Weights of a small image classifier.
Training: adamw at rate 0.0014, 9300 steps.
Rows from block 5 of a small image classifier, named by matrix and row number. Rows with one number belong to one neuron. Each number is 128 + 24 x the weight over its row's rms, rounded and kept within 0 to 255. All counts start at 0. Numbers have three digits each.
Before each neuron's rows are labels from the 100 images, of 14848, where the neuron reaches its highest value: "peak at" is the part of the image that holds the peak. Only what is clearly more common there than usual is listed. The data: reaction-diffusion patterns (Gray-Scott). In brackets: how many of the 100.
# fc1: MLP up (model.blocks.5.mlp.fc1.weight, 512x128), inputs 0-127
# fc2: MLP down (model.blocks.5.mlp.fc2.weight, 128x512, transposed), outputs 0-127

peak at: bottom left (56)
fc1.271:136138123129138105156118187121124179112099126116144102147137098121095159120117115127128056119066108134123083102140108118113133099095134105138092105154103139121186118181128126078132141112145135088124121129183120121129151133145139116140122152152144130127149130118107103137128130108124103096185159153104139145124106130127095163162133185116142113173123137149119125097118128139126128160164
fc2.271:157112178137154153129111156104140155137141104126119139122151140079138149153158104134131152140101101118129123100117111133122171152098176135183148100155128087132143116154103121123136122119186168144129157121157147120169127127122125120143119099155139122125163118121142091136154148111096128148141114111121132154110127104095120176155142144131181147083116084074190108132150120097104158112135

peak at: bottom centre (43)
fc1.187:127145087153101104157128168108113151106131100102126102158145111115066158149148122143122078112112125145126141110158130129142121101119096125103119101140088136120174126129150123080096129143095167088131156103148145139133114135164133104131132134131146119128142133150128136127139110130090085105200157146106145133099141117192108160137154149113129078138123157153136125106155110128144151186147
fc2.187:108128121118136173117113116095161157162176119116113135119134145118147125119166165118133182124140134130129104094076064104118097166076175157151163117124115092121137142116119124152119119146156159122124120131117083111137121145124117100120166094114153161111097102142116074140142147122101123133108108111161113099144132138125113139118135136111127172084126155124197133121146132123150119078142

peak at: bottom left (52)
fc1.386:117126091155115132114134137136090097090158143128145147154143130088129167132124184129118113131083115129130089105122132113144102102123104120092105117124107161134120097162109102074158114112108088125173093116129114138134150154162084161106161145131147158124135096107139156170129115128102093087122162109143146143119170151140140125143153126104158134163150104139113116081109078174124130127149
fc2.386:127131157133117144110097068082179139132193138137106123161149137134118125132160137151135179131182117132132176158115110154117096129095107133112144128080112126094105165107122120147113114168089128124122131121080119165100081122137145123143094123113134128119077129149108137128176147125114144125094137200124135087109140149123117127111130139125107153156145144094120127118131100140101136117122

peak at: bottom centre (65)
fc1.144:107125073118130127162122141128082107129111129126121154144141136159132143102167139164132103149116128155125096081130118077143096099150127108104099116158087135094108133154114115130139172137100090107089136149144128122169131125130119167132149129170166120136157131106188163135132140064160136115136174139098150122136150113125112113132123180101146150130138128152144105119120122183106171127122
fc2.144:106158194126105127106152080173128138109147136163164132135109136126152118138083119119134124093169132121109157133120161146127105093171099143166172137092120145117109108115147147128130083177112130129142156117131108143096065137166122138145119146106103124119110131152114120096128142159134139115163151114117144078129094145124130115099138113141081101179131142131083147135143128080126113114138

peak at: centre (38)
fc1.256:119130177112146155132148162143086120136093140096112107141139114135124121106146161107121155133129149125112140120138097133134152090135128124156126125126102074115129125135134139120085123182127147142141156145097121121154124221094138124097090123112131110103090122111119104121082117174123133125113154210071114139144102119130120114113098121146143166150130102147100145170142108155120130120137
fc2.256:124169097130145116123113068113156113117171135179152130070131167148136119144095127129147091137172127109090133150145161128139119133098121079104124124145156165135128105131099093127174122069151115146127106148140110121120123060141125126145144137122120137168129119151140147134152121095112127139144103074196118131142164130107131133155143140122095094114114142104133124153118159096141132125135

peak at: centre (59)
fc1.309:135134083118139125124101160110136148080142158103160133146133139114091151128134138116142099108115124117116125126127126144145100104073115097087082113135105136110142135148118108069166119116111163098130113111151156153105155154156113125132141133097142158128129114115131149196122124136097089052132144152112153143128142155145140182136136151122123124180127135176129139113105111158137105137184
fc2.309:106104140118145161106118117067173166109157149136149128146124134132139134132179122112150151150129130134126161117146106151105111128061155138104110118104143138130152174131105115108135126115106149122108149134100139183084135137111140086147105143095132166121105122115105146196177129175067138144091117116125138121112100135108121161149108095122156175099129116125124120156141120112123150110143

peak at: bottom centre (47)
fc1.465:148136133142119114174108124143102111128118072149169136092140162101128104092164128103160130148113126135150118097136095104136149145114122129146123098135123179111117104098100101141172118057102139129137155147125114116167130131130120124115160133139159130120176159109126151102108142109169136126116139104123132174125162149097134102155131108107161128074123121135074134145142096169127097183131
fc2.465:165123077127116130086132120130141187100212148144133125136138118142129172161081125096123157096153144139108122157135114153126118092127143132137145110141138051145131121103137130130154164146151129120140134140123148152107119131117136133122097086145119136118119113121142097161135125150146122136112096171109141119134129148081128137111126103128089152159119144099132135144097143115188168074100

peak at: bottom centre (49)
fc1.163:132116056124101090165100170153115105114131140101124134142139117136090119124133159201155137127085098102116090096124156100160103090177124105107120128133090132103120117105127123109150137105126121140108138110144095121151120130137161166154158106104144151116176118088141171144101140094176125109139158125130149138126141131156133132136101175126140119131136153138109092149103127152119149156097
fc2.163:094122175114115120145157084159085174103122129134169120154131131156140140108091118128111067130167113128128149161087130121145118110143101198129167130101122132129108150121152129131130095191092112139147157128129151115130113142129132124152126149135139086118145138157149121081144130119126124141169137151115139087132064141124146138103109138153065090162133111127112141127144144098103127134132

peak at: top right (43)
fc1.486:161103100161154096148139166127098155120120128111117112138126125121105150090120102137137081122046102108138133107139131112159155092138145107123088102167107124106136101121111109090151168101163157092145121126164109108139172146149162109139167101132137113108145128132159130103104130089126104075155155119106133131130118128148117160116136152121157085141133135144130091102113123169122133180124
fc2.486:115133190111126147134142125141115150083161104137098118089159113102147157145144140145115185159149080117141083139098109127133115134104111131144151112149109092105096115115148126142124147152183170122126179106153111106173106166138138131140152126150146121101125116117153086106156138107177121151120100112174141145138140127086129143131135120115117141126115156093152116124159132120096151073103

peak at: top right (55)
fc1.77:115085125152153156156111152126115148138146131131118161127127153123144155086131132128108097130063124104102118085148096092114140099094163087142110134197120120116108099174124138096183135111153145084107129124182115138124162135136163114115162075136149157117133138078137120154130117106129119076114147084125137136126117122100136184134133148123128133122136131133135111127102121127100137117160
fc2.77:109149123119131142151132140129097162135104143146180121126128150098148101165166095115127120136162133148139154081119126112120108137130153175134166132119132106108146125064149109108077101118131190110131179101146179147122099160139122098163132160132114105133138166113115077146134138175112131128162122126111121118087109109122139149114150137145132131084132165121181132133145119088142142129154

peak at: top right (66)
fc1.433:145122098128130169121106129100117126157139143104147138184132127137097099099152163110126101123099137119132132059171118111118165090119142104114154139147085113125123126155112117121153092139124155103094143129132146143170163127157170112101163094105157139146148129080135156123104128117123130112160117115112116127149142117147137200135113141124123089101130130151131097117076075160109138149165
fc2.433:093102116122131103126130124104144153089130123122137113148118130073145140141154112095122096135144128140120108125150114138122056130112158179118129116119128116115124146075157115102104141138103174127149164097167119113111125165152123084174150158144116118129136128127125097132135126113129135133066153155139152094133104114133133145112167139136100170158140189162134179150141161083158107128146

peak at: bottom centre (100)
fc1.235:114100067124104122144089132135070114120149142108098152132115147117118163101149116160102125134100110159129112072144086075146104092132135121088119115131078199082125114117135127111126149110104104129141137139133126137160134156102122118134179110166158141152157105140175153146153146108143149117137118138128166134116132141145132115154111166121133159094126119144107110111120148185108129127113
fc2.235:120137186139095152138128078132105138129162111151154116130139129131110106148103146105148153107162119136116132157092137164120115169114109142163176148090111127135131131115129178148128129170101164134133144156096088156110095098147131136128095123115094107123093168140111136072135142152136145121146107127134124062128139159119122137092132129154109102155126142078148117091092109139115119074131

peak at: bottom left (27)
fc1.425:099122098154132129155138162143088133145101117119172144120130130123111153111151123149147097125083130108099100061127127105144117092152129082140105098143098146090113139154151127108130120080099118119134134117155107116123121136145170133114162072115139148141172141100178168138111123075162121112162160096137146135112144154117138159146136165133127094116132126151147083110095123154088151146134
fc2.425:106135122116112137147138099152101163125157127107111128149160132159144082135129134138123120120182113147152120108085137103128081146134134159125169121112134071101138103083161117140103125191138171113131162131119121125137080148132149137167138126149144121136075124118160074095138139147162146086109143130128133076129120151129132101084128151140083151162121153107121132123170108116136148097126

peak at: bottom centre (65)
fc1.254:146103088132111154114137130121116147144155156156147115201124134134137162070132135122129073097090140111113116113161109118136124092125101105153103110156094136128122154125145122116148141133113107118128107128128142133142146100198138132127156057136146105113160131152162159146104140061128113120166156144111152123111121113158133170140135174106109126128136138153138109083109118167108119153131
fc2.254:118136111125120144126114138158151128116130108122087113113129112068110105182132140141151154139145095132122107072153131103121096131158147154116154116101130157079163074116134126144119089172127157133133141097158107156136102146138143121139132161162151146130087126143099085111118136155110148095086163106128150148113162106164137127128158123107107150180118167143079148103164106130153134123143

peak at: top right (28); bottom right (26)
fc1.145:129137078122112097144109184157131137088124134140124160123129127133096134125100160184144110121099130075117098107127160144159122097185139092135087127157107131112105114114137117083155162117141126110140141115154118142136140116120159182141135079110118158119170136082145160110103122091160097113123188136142151124134128139137125139130140151130130088164135148143103108120083132135128148116092
fc2.145:092121137102107099158102094164075120118143121136150132159144128166095124087086135147113103145157127127140124133103158075121155111153095163133146130120126117101087132121158140132114108182103108136115155133117132083170082126122135151154136147122164084127149116143160147081130147103152130141162130163138137140124123138124142091092085156128074106139124130115133120133165126127090141179120

peak at: bottom left (30)
fc1.311:175114142150130091119121184135148084101108128175090135132109158112099162133153147126145109161113116140127130141177102141149146107149129112119082126141150123152137138100079097125131158104174123109154121121133107141159161137103114149113139141120102127154152146105125141133120092115131105103100138137143112159131172135094154101131149111142149134141135132181055098134075151153112095155112
fc2.311:164133141115131091082113140134155073112140141133082121110138132134119138134102110088141169145154144139124093166166125177132160111129114065110087130139136104133111145129125133151124174098150109120119094140095150110119159100119142125090141125139114120125157115161138147117128105102130122116072094194158128178117140133122140073119117085136150164160146127103150129125118133149118094144132

peak at: centre (78)
fc1.446:133141107089144123132155119156133102099144118141127129108118095091097123158132116128135100167177149151177116092104134129133140143134146132141149138109122151165128158165123116154147064089137083112085166104125103157135139138098118148134171155114106154094108109116101177118125137122139134131086154155116153129132138119128111146123087150119162122104113175132102111126142109073186106163122
fc2.446:118100176141099146086113118101114140142115147125140128168133140148138148079122122128134127100092150092110125124152121139113133112115120134105134137125165106124089097135124136114098160168081164121143102137119142114143126107122184115137091093162122090118184131131153104137167119115114140123215106103125130082154130133112119142129142115149101142130100077122134132122107106179096149098094

peak at: centre (58)
fc1.63:124145176069123151102135158135125131134156130100171103152133092082131135127166106117113139131120162158147147111119111138104113151178135147179114161117150125147133125157138122108105139093103107122087159123098161110145136159125153149100156158127114159085136093111111156089103122112143112134093109135111136109128103150086131131123127115103148111113120143117122160135141133113039130175119
fc2.63:142154108144126109133115105130117099139136120135085117086110144167117104131116156128094103172144114153129110160141157124152119102110088082041148125143125124122124134081095135160129134174142131147137089162128105144146109077124166127156096098135138111163138137140120125149147143127116138119157135124164122144133147120166116119150138118100088159146099123147120111152125095165177144111071

peak at: top right (69)
fc1.277:135149111090119091124128150119113088140158146178144158120151118130122124104145117176155132086146118077129138154166121128177117125079100120125130147122118159122134134125155099108152125084126117153165120109180110130145131092148132094144102119125114120194118145125114140165160137151154118159139098093138124113140104148122166106160151130143088153144119104120147105105156136163091148086165
fc2.277:132124125154145151120143107116128186145089117129087081134109140105114141139140130077162159175096093142129109075106136119108129141168159128135144142158150109133094145135092119148083128153115129108122121155083148144129132163124173155119139124168126125082105119119126118105099157097134158119113149167111134125116156133161114135126122124161169085093142173136127142111118134134133153192147

peak at: top right (81)
fc1.19:140122093177148127128145159117099128125138134115132134123128136102138169091095138164140088095096115101129094109156136103184112090117144118106111125166080112089128130121132123089152157093153121105134107114176142107131178151160153124116170088115139133146168108089148141148105125092150092096108146125112136125132113131130139140141157179114126126169123134146150110096099127159087113159133
fc2.19:103137138126120123144189089111111119109161114125150111133142117107166091109090117114148190142167090120136140123140150161138138161135110146099181125117109086103103127085173121180115108133109167118122157105148155127160093156133104136140137148132142132116104114129165080112121121149169143107108129146152140139138130125109138127126164088133100110116136168086111099130166088118114127126083

peak at: bottom centre (43)
fc1.316:116138148151149122117151120160097129117109138167120154163124122161158126135077137089154139105082110076119109129116161185165122149091139137096152135160112090101120137139112178100167145115116113129139075122128115139102117060184116101134096099162126120147133153161116154103133129137124128134162104146121122112120115136132117148153140109125093169145158138116133104117122147138183121109141
fc2.316:135132094115134150148118132093162138139186128111132138101143162095090134137189163157127144138158136101125174113145100098097171142148136145158110160107113142113144122134150094154132102115135148163134166106121124140128125185108122134119148146065125143156114079139119110132092156128145144166104167141106125159135175138131156129118112141134171092102143129110139149102126090135093144139150

peak at: top right (29)
fc1.44:123104096097124154115105130128102156111112139067112107126150120136126125104184137154130144142118126165100071070122122095124174116159137122062124134137139109115129098136113128136113147165155145129112110154102113148118117165093125117128134147152153126134146091115110088145104131062113142103126136117149117165141119122132162110139124149146152122094134134137119134144176112173176142187122
fc2.44:107115179140115116128123084151122114102175154180158148111101168134125129147095136084131096098158142125132184181137135172121102119121128142208112128129095151133114129129158126109123133142108140141132164125140132138101114112148108128125121106130114114132148119136174164095103135187129136144129092127137125090145118137092127143136119094138079155141136107133140128145110140075101122083114